config = dict(
    crop_scale_min=0.8,
    horizontal_flip=False,
    encoder_mlp_ratio=4,
    decoder_dropout=0.1,
    decoder_attention=False,
    residual_init='none',
    optimizer='adamw',
)
Rows from block 6 of the encoder, named by matrix and row number. Rows with one number belong to one neuron. Each number is 128 + 24 x the weight over the matrix's rms, rounded and kept within 0 to 255. All counts start at 0. Numbers have three digits each.
# fc1: MLP up (encoder.blocks.6.mlp.fc1.weight, 1536x384), inputs 96-191
# fc2: MLP down (encoder.blocks.6.mlp.fc2.weight, 384x1536, transposed), outputs 96-191
fc1.199:131134143129138129127126145135123135124133138140111129114107117125132127124127129134125115121146127127128117140106133134112142132106151154135132133138119144122125119130134125124134126114125115132135146113135120118123127122132117119116136125125102135150114121143136130147122105123128142131
fc2.199:132129141127136125132138122139119123125116122116144129118127119122128131132125122124130124133133128124116116122118121120124122128114120133138125125131122119123118129131118120132131116142118136127131132133141140140139137144144124130128121127140126143123124127137124134124133127111147125133
fc1.200:123117167118123123135148142106114174114134114122129130094118132086120144130151141126115109154119133146124115129133107111121104147117100135123114123102132108124078101129144125122116174134149134137133117157083107111125116099132144152157152129081105113143125147092093155095133106056141120117
fc2.200:123116117128139129117147127133141108143152137128128134119140125134141137131115157133134100118151125142142127134144146145120119136145111124128115143148107133150112129143122129151139149151120128123112115129134116134116122148140131126138122121119135122127116117118132118126096135078128123143
fc1.201:136133145119139113126102135143129147129141137132105116128114137128146129100146115112127145122108126106134147139136136129119141139134122117128115117120120149136129139123108130146142142133122122130131107145107120117111121121115148125130114116126141150125111146116129119134129125143125119125
fc2.201:128131122124131113127142141120137129121118126125144123136116141117128122118141138119136123116130126137134121118133129117114128129130132129125126133138119131136131132127113135116127122131138120127143129133128137124128136141117115127104128129116137133134132135135123126118125134118134123122
fc1.202:111129173106158207144146177146090144133091136135107134120141176146163136080131133134089080144172115131097137147111144102132131121153083128143078124110123163101107131118150108139119154138117157132154115163096058113146085128136134110125127158095110130113150162124108120072134124127118158148
fc2.202:160104060075123132121124121115090114115130140155094091151127109101061105114113143150105105146067130124075115129170107161134125161106135132100114124151135055119168109138088116088113142081110077124138088115140123134168118128137081117127117149167148137115087108161148068186135122080132154113
fc1.203:124147123132114165169155166129131137127167078133107144104130173114098115156098138122111081090134143094156119179089162120097112145131078125116119158174130085113087124155142072102110114132116107109149160134119065117091144121164080140130118147100127125115129125111115152151120128139137085099
fc2.203:083121139109112112121144167091175128150146194127114158136094105091099114124116097172187137137147106133134072157171093138167141153109130124142092123088121168129140191122146129129106197116104129132127105108138142115121130131094117172148153141111117115179103108114097149163067107093125152104
fc1.204:144136116128137131139136142118124143143115150126107150128116137138112145135123143115114140111134138134134136134116125117132144114111114129113122148114152149146118122114140132142142118130111142112120131115123119144125136133120133117112123135121107141120119126128136108136128128121129147107
fc2.204:123113145123141127129125115129133111126116128134131114132123136131135133124134126122132125130126137136126126126127130132129128129112127120124129116120115121122122123125135133118125129131126117139121131118126121132132128148135121117111114136132142114136147119138139137126128128092126138124
fc1.205:102115175135151142111115101102150174152128132122158139145087140142111151127155138160131148108144123133135105144115107136165115163105113115123095109151112161174115185139154126146108131128124122162116085126127111118131084119089128176184144105098134150136172146096124088075064086091132158133
fc2.205:131127106157159091139119100123184132139127142140137107130078141125115119150137107149108164125134122125138147121157133139152116102153111130173134102111130165131140191139150143132131101136132124152125114126115150143148139134117085131128151128155159173149176127126130132115121133062155119141
fc1.206:127128123112142135128138103121128132125110148137119108142156118112120107124143117128124121131110112129136134142118140122127134113143104135151134140126122127142132122111136141116136148137119122109144103134132125136120127135126138134144132132118114133143120139133143136147126135129139137134
fc2.206:117126148136133116110133126119127124125124128113126123111138132111141126121124137125137127119124127127135136125127126128125136124117130128135124121132125133121129120128120126130133131118124119138128123123126127130124131154132121129117125128138124121133134137120121116126123132100124114138
fc1.207:108092151114111099140123154106108126172128142117177139124094153133131081142132145113168088130161099128151099150149148150126108148147090128157072156150140131141111083152164129141147135150146134135107107164143106129147090152142083146123159171149142148152131156091141131093102111155131131130
fc2.207:146113110131099169193100113124145106131110105165182162115191112146143155129117137131136139156099139121128154100103111117089099031120164166176159151175107153126148129153115138119127064116127122113137181122118124135147123137095187135095133102110101096154128130149138098134136114151106133161
fc1.208:132137110114139118114126100107126142124165106143129144126108109118137161146121098134143144135101118146111099137132126101123134113094119153122139104121139104127107133086136146128112110109108108122128138115141137116115118114101155157140125106129114117095121130127137133151137102121138133106
fc2.208:138118126129123134140144116127123115133109128135140129114142119121139137124131134115111121153139127126144133142122143155151148116132090128149133138154122152118139135132126141126095106162133137118119146119141132126117143145163106108100132110132145135151126130143131100139112159091121125135
fc1.209:094156145105115103122159145126112116137126129087105085139115131156104140136158110169134112144121107135109127145133119078124152166076129105137114158087138126151119099140109132138140160096122141117156120133131137140129088122109123145126142180154120104179104141121113125170127110106098170131
fc2.209:144114082115135106149130137119152116133073146132091115135146146150089118118148119129096129142135109122113144133124104126119164102081130130129147116138117145101139118111099110088104125090146175118175141115099106128125126128120096125091154085156152123110159126104139123117123137068088158116
fc1.210:159088155112127124100166088106086141122154125150108101124157105138157119130108112104167115133147148156153075126137125155102124178155095136122125108118154165112091153129155101109126158134098146156092096143135138131087117099140164147188116130101125152138114118110140140106093153115138110140
fc2.210:100135163129139197104123154142129109128100119126105178127135083144142177079110159117098100141162103106147151119105175085075168159135132123116152119072139144085148135116088146161113113185170130150096104146081134093144158117131093116138133132055094134111140147118100144058142144094162117088
fc1.211:140126140114099111153114132141132153122098163144084148120122133093140096096120118132133124114137122149130120112165144094121096129134123170129174127098144118100108113185105128120140156124131138135137105114082089105135145108108172110131107131112120138156125111123143157091128135067104145130
fc2.211:147124111136149076133096104126168099123141138133131157139139105116146147128114118124133142134128151128142120112147156172143133065115112124155124120121129132119148167120160155155127094129125147122150127092155131142146148131147122103129129108131119109130126142130143111139121125093139111133
fc1.212:077137149120132138123086121106116134121122100106140176143139158154091147144117120170161139133134141137084090123151112103139143122153129115119114107109129106148099128160143139138106144120107149140129101150143113134145137088106121142123124187110133154170155144127158134111149144082163139107
fc2.212:128122115141104124125119115115138125125113113137118151142123109145131112121121120103129141124136123125112155129135099145142119161092128122150119121124130120114146113107134115105124114105135139112132134137132135132135132141155112124136124132138146111129119136149144102130098113071163104122
fc1.213:125157183132146136134139180139110120133182171121095110114118158126151097112115123083114093083119104109149101142131175088103124122107131127113091111043128157121121137141129116150148179175117094144099158129129115117078076113144129144121146127117082134082107099088114178133171143125115150165
fc2.213:084114085156149128136128107141119115161120121154178110138085149141133121149146117156153184107128120102083145124106157160136146196168124100140044111105102108206155095105140140135116151133120139120125160090153136162165138159094112157090146173098161125093113118159106052133092084117126112127
fc1.214:093142108109106121147133120108141157175124106075182161117104102107158117119138145132124112228100149174127137136119119058124146150099119173093175163132111123107130096129139126138139116119135139114115173115131124129141109162122130125125140102143105096156124168086109098154175146119105112079
fc2.214:140108094143132188126127155132112100121095077149122108139118168136117171112168162165137165102162105116120119131101089168105128127128162100143151131155125145172115108113085099123104095092146104158144118139142134121118135160111148107143147154131124124143139133156132133074149129089136107135
fc1.215:109097136111146160088098143097110140137152123149135094146070159141141077162135138162123110119140126128148123177143132143134126162140101116143082117158141154125105148130145068140108117117119122148108095160160131142127073113087117147163140205139123156112159128117160178115158126095133146146
fc2.215:143144106132096092121151124115128084132117149139112131115126158142149092081107137123129125143171115128143145122120129156118114109136136116169142142145138152138122137131136092134150100130134142101135173135125142146144093129143117066106125147160126133137121113136158120122169126078144100140
fc1.216:095090136154176121139109098144090134141149123111096123120107111065164088150148111136194155163123156149142113109133116140149119152127124121136079125083123130136112155130139140140163133120142163128113107097128125146125142079104183114152151107145114118142094144113142142120089101077138128126
fc2.216:103099135156171133149125119153091113112145126106132143127166104138162160101099141118142118111184138138168126095098186124129111144133168126135140118120096152134060170164164135145112112177140146163110115135127110122088171161113230142172138124083105122120124126118102150100094117093157102121
fc1.217:141112131159124139133087121114120113128132085127207148110143111108083135122123140078128116130121119141121117129105163110145096125142142137097143151173113090135074128201117132118114120133083149124119161136112064108156175126144110127106152085095133117136116144152125145102135174143136100061
fc2.217:141122146109127135114143174111107125125123138134079107133131132134159105105149088184151136111196124138120114155150042202152128124099129082138077151127107196152152175104163137133107157111137138131139106151164164127119144127137097101140146144160146136168143107111097100120142079056136130143
fc1.218:105160175146120171157136107135101153101107156124092131137081102089140075101120116111123092125116124107116126123071138141110126165115148154119122123118115134124114096140139128066139161153138166143107129100024114091150149117118112132114130122058072080109117117106077094132080073109087146144
fc2.218:151130178157125127135098124096106083130161051147124100109107171190096208171133128152125151065125140077119141113108113161098124116133148084176113117090119134184120175150117158099096102127116141140146154132147160164094133135159090080119136130119141146148121120109154130115141163062167146138
fc1.219:086114146134175106193139168142160148172171172100119113109143142100085122100159145104130076163109098136170123165172148100121120160103092149158091112069101107129107141115155098174157151161125163146136107127076080116138077110111112149097161114124111114131097157112104136153081100123137174101
fc2.219:115126129113128118160089062122093106128124085157114117127059085192159157100112152154117072153117101153155123093157163127130128167136162142129123119134097098132103114136155082128118121127141148116111138135121131150136144181136113101125148130101106083187134157133136069166081160112119168107
fc1.220:116137138145121137111110097138174136098117132106173167114145142098093144113100091101143168097115128133125140124139170094130076100132146116135168139116137098098073151131115147135126122143105149123173090158121076115139175129107143135125152112132146139145170133106120125149118145129153124122
fc2.220:169145130141107184121117156161122095110133093130138130122157128131174138107120086163132116112149143126083167137123106120141135087157151138140164117103129139151126123110126134132120092115119148101159144120156153182132171124136206094121113158144118118136107105138137143089168155094084087144
fc1.221:123122131121133139126122127121098129122173157090071111137145116148151066138156123136171151165129149143157096130132138175118149142084145138139117118071113164141096175138157086156136161150160129128156100118126138117084079104104180148146127094155144129094126120054115131114133110105127157141
fc2.221:159133148156126192103113127143073099140136122129091158115102108133153094117115106084122113123159120110136096107097148146116129212159122105127109123166126141127111154193139100091126124153126115132110154147133152116117131118115152043116182156137132153188116095098125143142115159083112127128
fc1.222:125146175156120130123122103148126137105132092138091122132072130110178097131092111154157131149142160141099083130153129153157113163136086120095128115081139169138122130138198111144191149170123170142095125121107134121124145106146162095169112157141113132137153149100114108106088147090104111147
fc2.222:119140136147116132093125112131111096123116133121113147140124116152180121106128108160117075119148134112133109159116145146139126160142087115106146110152116140105082132109192136129119119171144120127149106172162134140108156120111155104167109186151141140104157115108136170104118091065169093114
fc1.223:100161160134137168134183148125148133116112133129136144136121159080123122101144157183105124142133116120112133179107130090123120137140129127122165139105128147127069120141119096128166135128164118152117110168099070102120124130112123196171100142116092098042130154135107145083189089105149132134
fc2.223:155158074087123128143122163121113134140122081144099110133112173195151144133166160149068143102144131114134146142120115160076152123140093117110137109189128115161126093144129066088098112070151104139155132127151186158097101108159130122145106134147160119127162104159121108150169140028131133134
fc1.224:148154154106108123098115159133089149115119180118090131115110146123174125122124135091119113167156139154121062093133143132154076085158077147112094128078144141110116124199146115123172178138124188130113099126101109129131164095168093132131138162130105181152122153053131114110112151100081185165
fc2.224:141126130120105147091059102096116134144095130128159191118101135107136127083101185142105134142157158129162073128155154121080107069180128110091126146130116155151130132189125148133158133144114107129122127135145168125164168137158160120144117141104102169130070090162152140110122097057148121185
fc1.225:114124185156142128154124124157139189140101071133169140131118124102117155129118151157091108146126142174088130178155120092132114148094141154148108109074088096119130058136113108133136146105118156165117142136124087113145098150132116140122133107100112105153108165075117117145111169119130166107
fc2.225:146140116159120079134117106137140081093134080155091109111105115146176113116094142126124113135115119121112142129125185147107120082157138103125133159169125183123113169157171140116158089137099172100110162170138192093151170123140133085133097125143105107150088102150162098122090155093114075150
fc1.226:137126135135152138111121102113138138138144119120147121126109127088101103151142086148130120128110166131122108154147145104120142125125101143137181093149106142086131147137168115131119125148095131166159126111095081121108125108109119126112133141122113172145149161115154158143164156124154125111
fc2.226:152112135142128147127134111134124106113135145147099094139147116098085141108117103120109177097117148098115143105133096156140147114108154091136113088118124151130138142107076169136106101108135116129143111114123144157129111127132167102136122114124163126139120087135104118128109117156127135144
fc1.227:126108214129137150137181177135126147125110136092134147138167132106164152116161098153143107143126110156090120137121128103097134130109111166104139148074116102099118135168153142148130168094109128103135161111125085088090132133133131159115097109080065108127098142066114178092163139108095116115
fc2.227:160142148142110158135136112127090095128138170105162149128153147127069157137116124103108154123109112134126088094109119109118131149111125116130113152107132059146139111148077122118084156110127101102149116091157065135116135136135111154097135109107131169125105121119145145151160108086117141141
fc1.228:099139128075135088140132169122141111135144178090147122093118168118092166123149155114137108109115102135153106111150133107137099120163124115117092146107103088096095146187108127167161164135123102110119101145129084115103104147117127183106141111111140159142119120124118180143106144131123176126
fc2.228:123135143124095116116123106121136122132133096127123138115162104145151139115148112128116119112126145125128141108109124119124130113094135134124161138163116162116114154090142168105122092147132128129147169137146150142118176133127159095109143131110115136107149131125117104122128121131145111126
fc1.229:097123175118142173121124113117134170128118094098120159113104147079126147146136139137147110149147122163134109141129114076104093136155116121075159123102148107120062131160127123131147185160118128134092140129090091082114116107104152162140133135082102106138131127095098163116158128050138113115
fc2.229:102115138140131155122114139135117130125125102119117132143102129139129124134131145114128121117126122119121125116125149141112118127139132119124120136125108113123132111130146116138118123130129111131141133151126118110144109125148111138140119129118126123137119133124142120145129119069139131153
fc1.230:120127156117128128105133112101142133149169100138171101125126137120110122158162092157142136145097126146106077160141150130112136144106098111116132119130139124156119120113163151124155148132103131120115151108113164122132112119130141132145086146080106117112113117131116118125170123134123128127
fc2.230:179127133163167136164167113132118159113119115153087113138149134110129144107142112114090158145163123105158154087112095167163118089132144111133069083126130153115107125113141105113110091099128141158176121124114083159128155143170084115112148110137168151139144119132122093097134091155119119125
fc1.231:094155174121160205119146174165120162098135157122115103146073133091127118156131149118125114120107116102120121129117155082172132134133130158122144147088132073128127114153122105110157204140145065147093116115059136078140146126085122197100099113086118156146112135138093154076166103131108167114
fc2.231:131150130126104084089122112137151078097129117153138116142154131125138156126130127135116125108129142120122138128125105143110126133133129112154158122151131134117136151093101187151108086111106121119105114156155125161120140128154104114115112114143148146138134126134137150102123137205157121111
fc1.232:116113131090123072079150120117150184124143129122074113088118094140136135150143111124123117165117128161176070112123143136125112115112094144117107148141119142109145152131194108100165130148101139143123134133140138122067111130174102149146082118078132112127159136103113136096105163123105130156
fc2.232:175120107138159140139135117138142074121117135131069140127195106131161120111125130091111110148145119110116149120129153172132131048115124117126115120132120165114142158108138141163107106123116153108129132118128143123138119134144160063083115096126122088136120138128131138090135126090125100135
fc1.233:133135172130117146144144130145112160115089102126152154116117136137135168114100131140083077129145141140111134140131111081124123147158117163098177137131117122113130129149138106107107122151122124117118128128097074138149159122133147145157150157117095146125154146100132102105094180112149165089
fc2.233:132153092146138111130120126115146112118161170121117121114150136101136078126141102114157183142090121130110087121145100148151128122106176120156076109102130171137140147131141131125152143072155104153124131105158166166125089121094121119110138090181118164099132113156137108151163076123144121147
fc1.234:124127136119128089116169160132112157146152113110119114118143144081096180160132154106157106097111145106165104124127173115112149103149146096115134091097112112134107140117122109143157165135123106161134107124123140105094136140132130227135084127141114121068118133142074136153150101121114109109
fc2.234:135095115138134174146106122116132121140120144120120149134152128119106087119135119143141103112151152141122169149131085185149148144117104132151100136189122127150153134129155145094102097145138142127125120126148150136165091158107132066116133141140131091142122078118130109104126081095112125165
fc1.235:113087160128147144124088118076100147149169146127155143143120132137127116142117089109125135152101146150139096106141161101142149158120141167129158131122125135103080105166131145145157116127151121126132139115139101124124111148081148154110122111109136147077125171113129168152134138133110156111
fc2.235:156140065126119064142108132106113107102070108144111127129127112157175082099128156094112106180135138126120125152120162178093143081069149123138116096166100130107151122088165142110111080120146148150136133131125142132171159144163135071139119139162099107139069111136152079122114132115089118194
fc1.236:100098174146165161157139149144134163125142113078147134111134126088103136136142122112126128130091148131112126128128123066107112097112138140085129129100124129131092129160121115128161179133122129144123127108059088097114141108151145187155126118114078125101114131121108126129139131056127142117
fc2.236:132129126125119154116136101128134135120129110131165129116124144123101142137108116102128146115114127119158140116132078110124129100148159120133154116118130116143120126128097123124135130091111136159133148132133096131114164145119100150118138142160126157144154140127119123138162137072127116143
fc1.237:079138149091100176163092108110143138114151140105154129110086108116054162121111137124172130157121106133131152099153083114138125147091150167115140140094156130130147137157113178109130112125139096121112147152087141131153096126109129100156094145128116085142132160123146140163103133123137161114
fc2.237:107107088127155092125120138141148146128159080145142124135134102123094148162135146129188098116086159135149120132126148165103136172149120120126088112085110084147144101119119140114153142127094097148090131158130161120164165159162187155117107130113120099134045089162100139171087113077113107132
fc1.238:095176208160114149137119155128122169091115069087152148106110143111079152143119141160169132064136131147162124081132103103100135170150127092146098159088121099184117129172116172135125138127103113106148175106127124146111172113131128112100133131132086104181134154115140140090148145106146147066
fc2.238:143147134108125147141142148162139136145133138088088158117163138123117119117104099107120087128153105130147160111142095130149106146160149152117119157097146146076131115138111102122158132096115135103105172145155151146101112132146099089123168132199108135169113131075118113159154144053102129108
fc1.239:142117155140139114106192088155141143106187128114109118107173103076160098129122087119171150121131140140116123101119142158119101134118168120116166119098145145108119151130108130156206143165146122151089127102127156125090161109146209138132082097134118130094101141111108169103144100117135093143
fc2.239:103145208142139170118127143165108130128069126134205102132129153159107160079135121110099177101136108101119172124100164074145119186142137114140106127094124103157152065133060123132115136151141107120136127122150119146137134118142122130098168128073172143067132125170112118128130127102115169102
fc1.240:116152170110118157114109170109113160146149122079095134120093174133149114167136151130130123096128131165119113178115144132129116149136094129103108150128125128159110143157170055113126147147115130143105127139123125109124106114115111152180122168130102131111159125095107144096140143063134140124
fc2.240:130123106123138124121148134114116119134124142129147154124140139139110137122128134135107152110142133118117124120133145158148115120125140126129115123132100134130132113141122126134154125127128118132143124105117124138118117140142132129141113150139135128115123119138134127143126119105129135134
fc1.241:103104144161129140145121164112158128147145105107167132123112110122143133108097152152123087139143116174125138125175151051113147129118128140128162146093126062116092079150096128147147118135123100143112117149152088133119103134133135132156056111107110111140126177120116147141165151143122127137
fc2.241:134133153156143105156115130140151125116084133128140106137107140136131129128121107139079152129073125122090142138127187111112144107116115148129103127165089131108147112122113142104085102142129176110154151105114112133159146165125109112105145085131093089152101131136148087156106117144127132163
fc1.242:072140203109130174116181191118121199113111108110087112123123154088121097094133158150083093121160137114164128147150160109098101149130139143121121117097129140128097101150115055126128169132153076150163114158096120143096128107153130184138138167145117121110147120139110135113130084087104144142
fc2.242:173185126134132099166159079143133154063099045132058078111173129155145122069129103098085117151145075123114179093135110127119099108146164130094136118142140175080094075066117060131143121024136139157175108156099088169115148066158092147123149126185166115083205205141134071162150104043139137116
fc1.243:144119134120147120146107122119140146138137117132133125112123118134126115126118113135120132112132143112141119106136138113145112106138111100128111146123141119131124147133117147144132120124132131139149130142135122140112117138123117143111125115126130125138134114123137136119113139132137121141
fc2.243:119123131125136126117137121127121104136121129123127120112135126128119127128137128136124128124124126118130126128129139124119126143127125142154135130128125126120147140123136126118130132122122119129133123120133138137122129151142128137125126132136138131128146142117136136124137130103139124135
fc1.244:144159136129119155147146144175158133094160070118140133112169137121125190122089096130118137095133130130101129140135128098133137086171118102092148138142102114097086114120109118138094142136124136142166111120088077127115153132107153135141150091138132137141200155137125136120134183122154093085
fc2.244:127144108118128074149101156128103134133125172128136107126126114105172097120119121111131133110102142141141122119103135162107121138147121140157044098105109170140159162168175167115136127133125122156136137094163183139108151144148165095140133121134122109092091112137128153127136104088124134182
fc1.245:130131124120153148148121144117107101142181130124126130137089154154111110151119127148148140138144147116108110142145144102172132136114112122141085136076154102119118156145183137161099151108108135109117150117146128130148123129120096134136137141099128162143130166108122133130113182143166153107
fc2.245:165136088138117093124151098155126094129103105152120084142144121117099142117130122143128153131124115113179131106124104187146135132125138119141115133174123123142122127093100113093114088111117137116162150121140106147097143164140089101108136100145153117136144113174133121130128079116071105146
fc1.246:102098134075100126151124128100117152158181109115168168102114136120085159166151125169129109123131122153106079108138159077133135159118107123107172128132092064140110148170118155095125125133122122166144112138126130130103126106119138147144107166077101136163124127087122122140131167115147108097
fc2.246:148113157153168146159139128159111106129148123127101095132119163099123101156125112130105152110092105103146168144117140131123122071112143090128132106117118161157123161155141103141164123106131121155160124120104114143097114138111146158127120148165142132121141113134106103126142111086093129148
fc1.247:156108149107125118148128117101128166145129145123091115121114142150128101127176177107073111159164100135169099097093106124144133172097060111137089093118137144152129137129121084091093135145159154163109111164112124119106089112121095147145174121085124118102133125123101086098046095080115158154
fc2.247:142136121151136120097094109129228112158167152128150145129104122120097182135104062110098134103080143099129161108126163130149158082138138129122143090094106140112164216087133195164109095178133111162106118091162149142170109139111100149124181064109134105129175106147129144126113074089178101149
fc1.248:147111114144131101135119076108134132138158119129083145118102116126144080153158136139125146159135159164167118148127126165130112176095121150114093105092105132140102159132179044122114149146152136156129126117144144157105077130131161132162127123122146134118143116086130122140055100114117144129
fc2.248:163108163167140141113103102146101086107122174134100144140150127130158121082148099123093090101162100100130105098128094120137110112128142127114133083113119188118090180163134159131139114149146146159124115142127121130135118136073201090117157138110125186160142130093146161067099128072139112106
fc1.249:109117187165145140143074119101108148165101102119142159137060155129169132187177159134123139123158170129075147143144152136160114115153099084123115093094117159168096111128151108139141153152104181176103118159111157139172155098135122153158143153115124150155125166091125116081093158092165126100
fc2.249:136147149127090121121121092119146131133095134149158170121172105166136106118107143104113091149111120136118138112101090100103116102160130125110162165140124153112142107139146139144130112119111125106088155156118107143151152146154104146114121144084144145140145162141127095143118158068157086117
fc1.250:106096173111145163155128124106127166135136112132127142103128136113103121160156119119157122138103144141111102122115108099109110138129120129093147132104128100132071107128124145111119175134136142160113116139094100095123139102114161164166143145082117104131130145111094145096132110050128148122
fc2.250:119135148120136125122133115128124123130111140123139133126130130135150123121120141126125145127128127126115133132126143133133125143144124141147134119116111134120134142138125122140139126138136141113125122113127119123138125158135121127132115114118126123121138114110138140118115136094122137125
fc1.251:119156110106106138111146159159090153111152138094114119133131146119174128115160141134095134153158152135131111113096141119170127142104135097111102154100113155103098159116145071128118152135141119136146112117127113121099108112147160116145156111147140122058151143105094105111129121115123157148
fc2.251:146142099130156064131109116117128123099111161117133137116173125113158030109151098094170138171102087114088091107132139164085128060151133156124129110126141180121145123134205155117187150077147131115126137135115175123150141103117137136124090115161123138042117100162126125126158106059104114156
fc1.252:088141143123110119111081172109196123143165145115114105097134200115114134149120139124144150117091126150161102090148126104126131162138085114167083174151139098154125142168110173105152161116099127109094138142124165107090120124147098133120104111164094130170099113108128129135138087112120140165
fc2.252:106153133122114110085143099129151134165099165110162129115139161077120124135116090121126153118086096145111118093148054108139123185126142096177134171121126099143177123136065145132146143131101119098125180123147163118084122148106072101077131165185137180134118111079161129144130120080130123106
fc1.253:111127148141137148113126143136121121149137114116113144136108157125123169133114163119154094106139107110105106153124140134131132162158085100107127157103154092164131132156111111133103152132108143126087167112134103097123141112150104127138090132103096140157113161132124169100145177112134131090
fc2.253:149135086148152139145126124132170111121142109133093103127145127131145131097108126138149164155140109141114122118163117170139096038147150133154100123113126132133186118081139140125152098077137130139099147113130143121133100122131117121128120123137117108147150132113130093144132132049138130159
fc1.254:105130183155119153127132177158136128143126101064175178136170120124088153117177120141146124133105096135147104146076098125106130171079110110110110151089109157125076103128124138137119161147137164142158145102096124093097128129094151126120145128100107077087129169142129140078131068137087114108
fc2.254:193133092117120102137164132140114142142164108144164124154138145153140191156065120119138189116101097150136131075165120146129137094129132136129087134113131030120133119115093137144119128046113089095157143084176061150060179163174040130094106108154112182131157133158131112191179156166149111132
fc1.255:116126127144128092111126111166107157083184130119095120149103083082138106131143131124171133108109135126144116075121172149130121173121150112109119135094160108142124101125079153147174136103159119119121120128097145107100159143138189129129103086153115086108115155134126144132118133114121087093
fc2.255:151125130141126080146131145125128089157119136112142126164138134117106119121146111158109158110135146118144149105147130132150158113114140102134101121117124152145095150116150126160109126109145129090178116149179148174109118143102146127114140092154164155126131138144161126121126102073134131108
fc1.256:126107119160108132111143123088136168177140109114116168113127142116133070167156094134133141183120149159109097161111144127145132123091060137096135130130115140139127106177127119109162139122125173142114149110111096133083108132129170142114094129104098135121142124118121150103146129117069127149
fc2.256:112137145128106128143144134151080129077088156155115099125112128103112164077147127131125143101187117107158146087110144143131120123146149105139151115115133140127123135129120141148139126173154110134171101165106140139144148135140118146136144166099170139115153147135134152065123153117150140110
fc1.257:130139121096132173116148101106184168145095107109170142143119085116136143162151130140156132194109113155059128155113122093139134091102102155119190134149109087131130062131152168091127120099134120128102132084093143096155167139091169138123104100097095083171138125084134086096161124134096105090
fc2.257:167120125132140087163136119117115100119174115146083095110118157164101103085131101130117156112148109117152127076151166140120125137085183099153076104122128148147062140092119096139108114100121128132153133152153112183092084141158121102127196118164161151089117113128146128153106113133150135156
fc1.258:147087131174147086154090111091119157137155146112137142113108117122081128149145141087132141128083140138125092097131139139144108174091136122119100107119117122124134135143110136141143122142084150132106150095134091121120109150122140128135150119107124146137130143095144111148039137122114105121
fc2.258:166129125139141102132140147138121102109076114146085100136166105133141112085127155130090098122151119114103134126109118112090121133150139148133150119159113140134151113129103108121091104142148116137134094145119130130117128133133129117135107097115154121130114116153121116098121139091129128132
fc1.259:131161138130108195107128154129113169161125115137163137116095122106133124159145140150106097127143112130142154121104117099138138093156095125070147141171097142123127092112096051103159136085146090122113158132120107124126101139105137160135112145109125129120168139127074161111196145142115111146
fc2.259:141126104129144096141091150166123070145131163137141101129124148154126091099117102125111121075123137113103147165122180172146143137153136110134073132112115152165141166169159178123086124173120140131151152110172162148167144130141139061104172121106163143138097101107112125089092153167159154122
fc1.260:115176130128131091097154100119119134088136128128110136088102115131119157118123139135166131124138140130128084132121108142123106127176138108112117149132151117135104158125136133109132182133066133135110160123135156099100184137181146148142101117115130130144130108137144119103085143147137108133
fc2.260:113146143135126135136122099138130113141098135136144179141158114139191122092130170119117113161158136128159144144140174147097130110146120130151166135172114159117141116084177128179138075176145130109146118165164138121136138131120115115142110151126161137105145124117147098106127114119141089090
fc1.261:139112162122118171144112107086067154141152134110099116135109138153145087129149127142132120145164108160166090121131167100101124109127118147148127116132137134132102120165138121123105120150160134165162108165082105142119080103115147144143134165089120156086154152077148166118161100126108127141
fc2.261:167116105130115130132107149117095081105137145139085152111146110121169085105119129118134117115164177138166082088141152166104136080140121137163140139137118156156155140179143128134131118150132115107135151134135193137131132135139205072116144150143126185143091124138151138130146162082115126164
fc1.262:118105114169147116132145094107141135156173174115131132140123107049128077137130120150164191174106147164150119122165165152157109101082136142133130111098120099123133121117144143129176149125125102140102117080127138115091122121116195133145066071159112122049074098115102191161156065135081097128
fc2.262:127125132127142124120102151136094088127128092113173132149118124206088144134093124100089128103140097137130150129173197051153164139136172158162158112117133092101050111168096137154077109129128129125184109158171076165171158108141108094079194150131142173171138150132168150117110175047160155100
fc1.263:114129149121100111120166123098113145126140141130148141088134129106087123140144116082146125126060172145070083107116181115096102137156134134070149123124105130138074147140138150089138163181105132157145107119118156089149154106126184191164101121083137118118105094084090148114096149130124135114
fc2.263:134119144102114101150118131140108101159136122136146126131147147154102158116125124133099091161131106140164125137130160068122154149128139174128160108111119131098164103151122122136105098162151144142161118124149111160172121137149070093070156139118117135182144122120152125185124166054131160104
fc1.264:097137142085097166183071201100141163114134118080176126095157181160121129128150159131146131125127139141147124159115107116114134107081112166142088151116102140157136129173132144103123142117155153106137158114120148139110107140117118130118116101123086128168161122132116128124124123110107181158
fc2.264:140080155153122098110102070142128103145161119142097116135127072115141117162111131124165100158118165142162102113142096141118133146121099129127143159145118121086147134127078158167159079135124157120087135168108108117098119151123173109153104150101111130118131151091146148148080151069152077118
fc1.265:136134128077146123102092134131120136119159095134110133120092127139141162200145133141117113107133160141122130104171123118138119140150076133115101118143112057120147152159165151143112143130116115136137113150139139100099132108126110143139123151100112170176163155095136137117098175140130139084
fc2.265:123126117157130098130125102135108106112108121112175145103151140114130111110128120120142141138107151121184142120111137151118116085109166126155186121135117153115103163135125136149160100147111147132155119118114103119127165137112136150130129093126149121105147103133143137139089116109130122137
fc1.266:140142169147151192160151131181146155128123098090123171124124152104139088128144105107089107076098160124083145161112129125093104166140129143123116144150124079132125110186165090119117126127130144140147131073056098125133141114107128106100169117115091137129166110063111119123108136119112129086
fc2.266:106146106077113127127145141107149122132129160121143126125133147152122123103101135151135120121111103131131107149150102140100129153129143157169096132120115122125132148169137132101114092100130098104104123132128171140106127122122113108139093142141131115143121094125148164135145162057104158120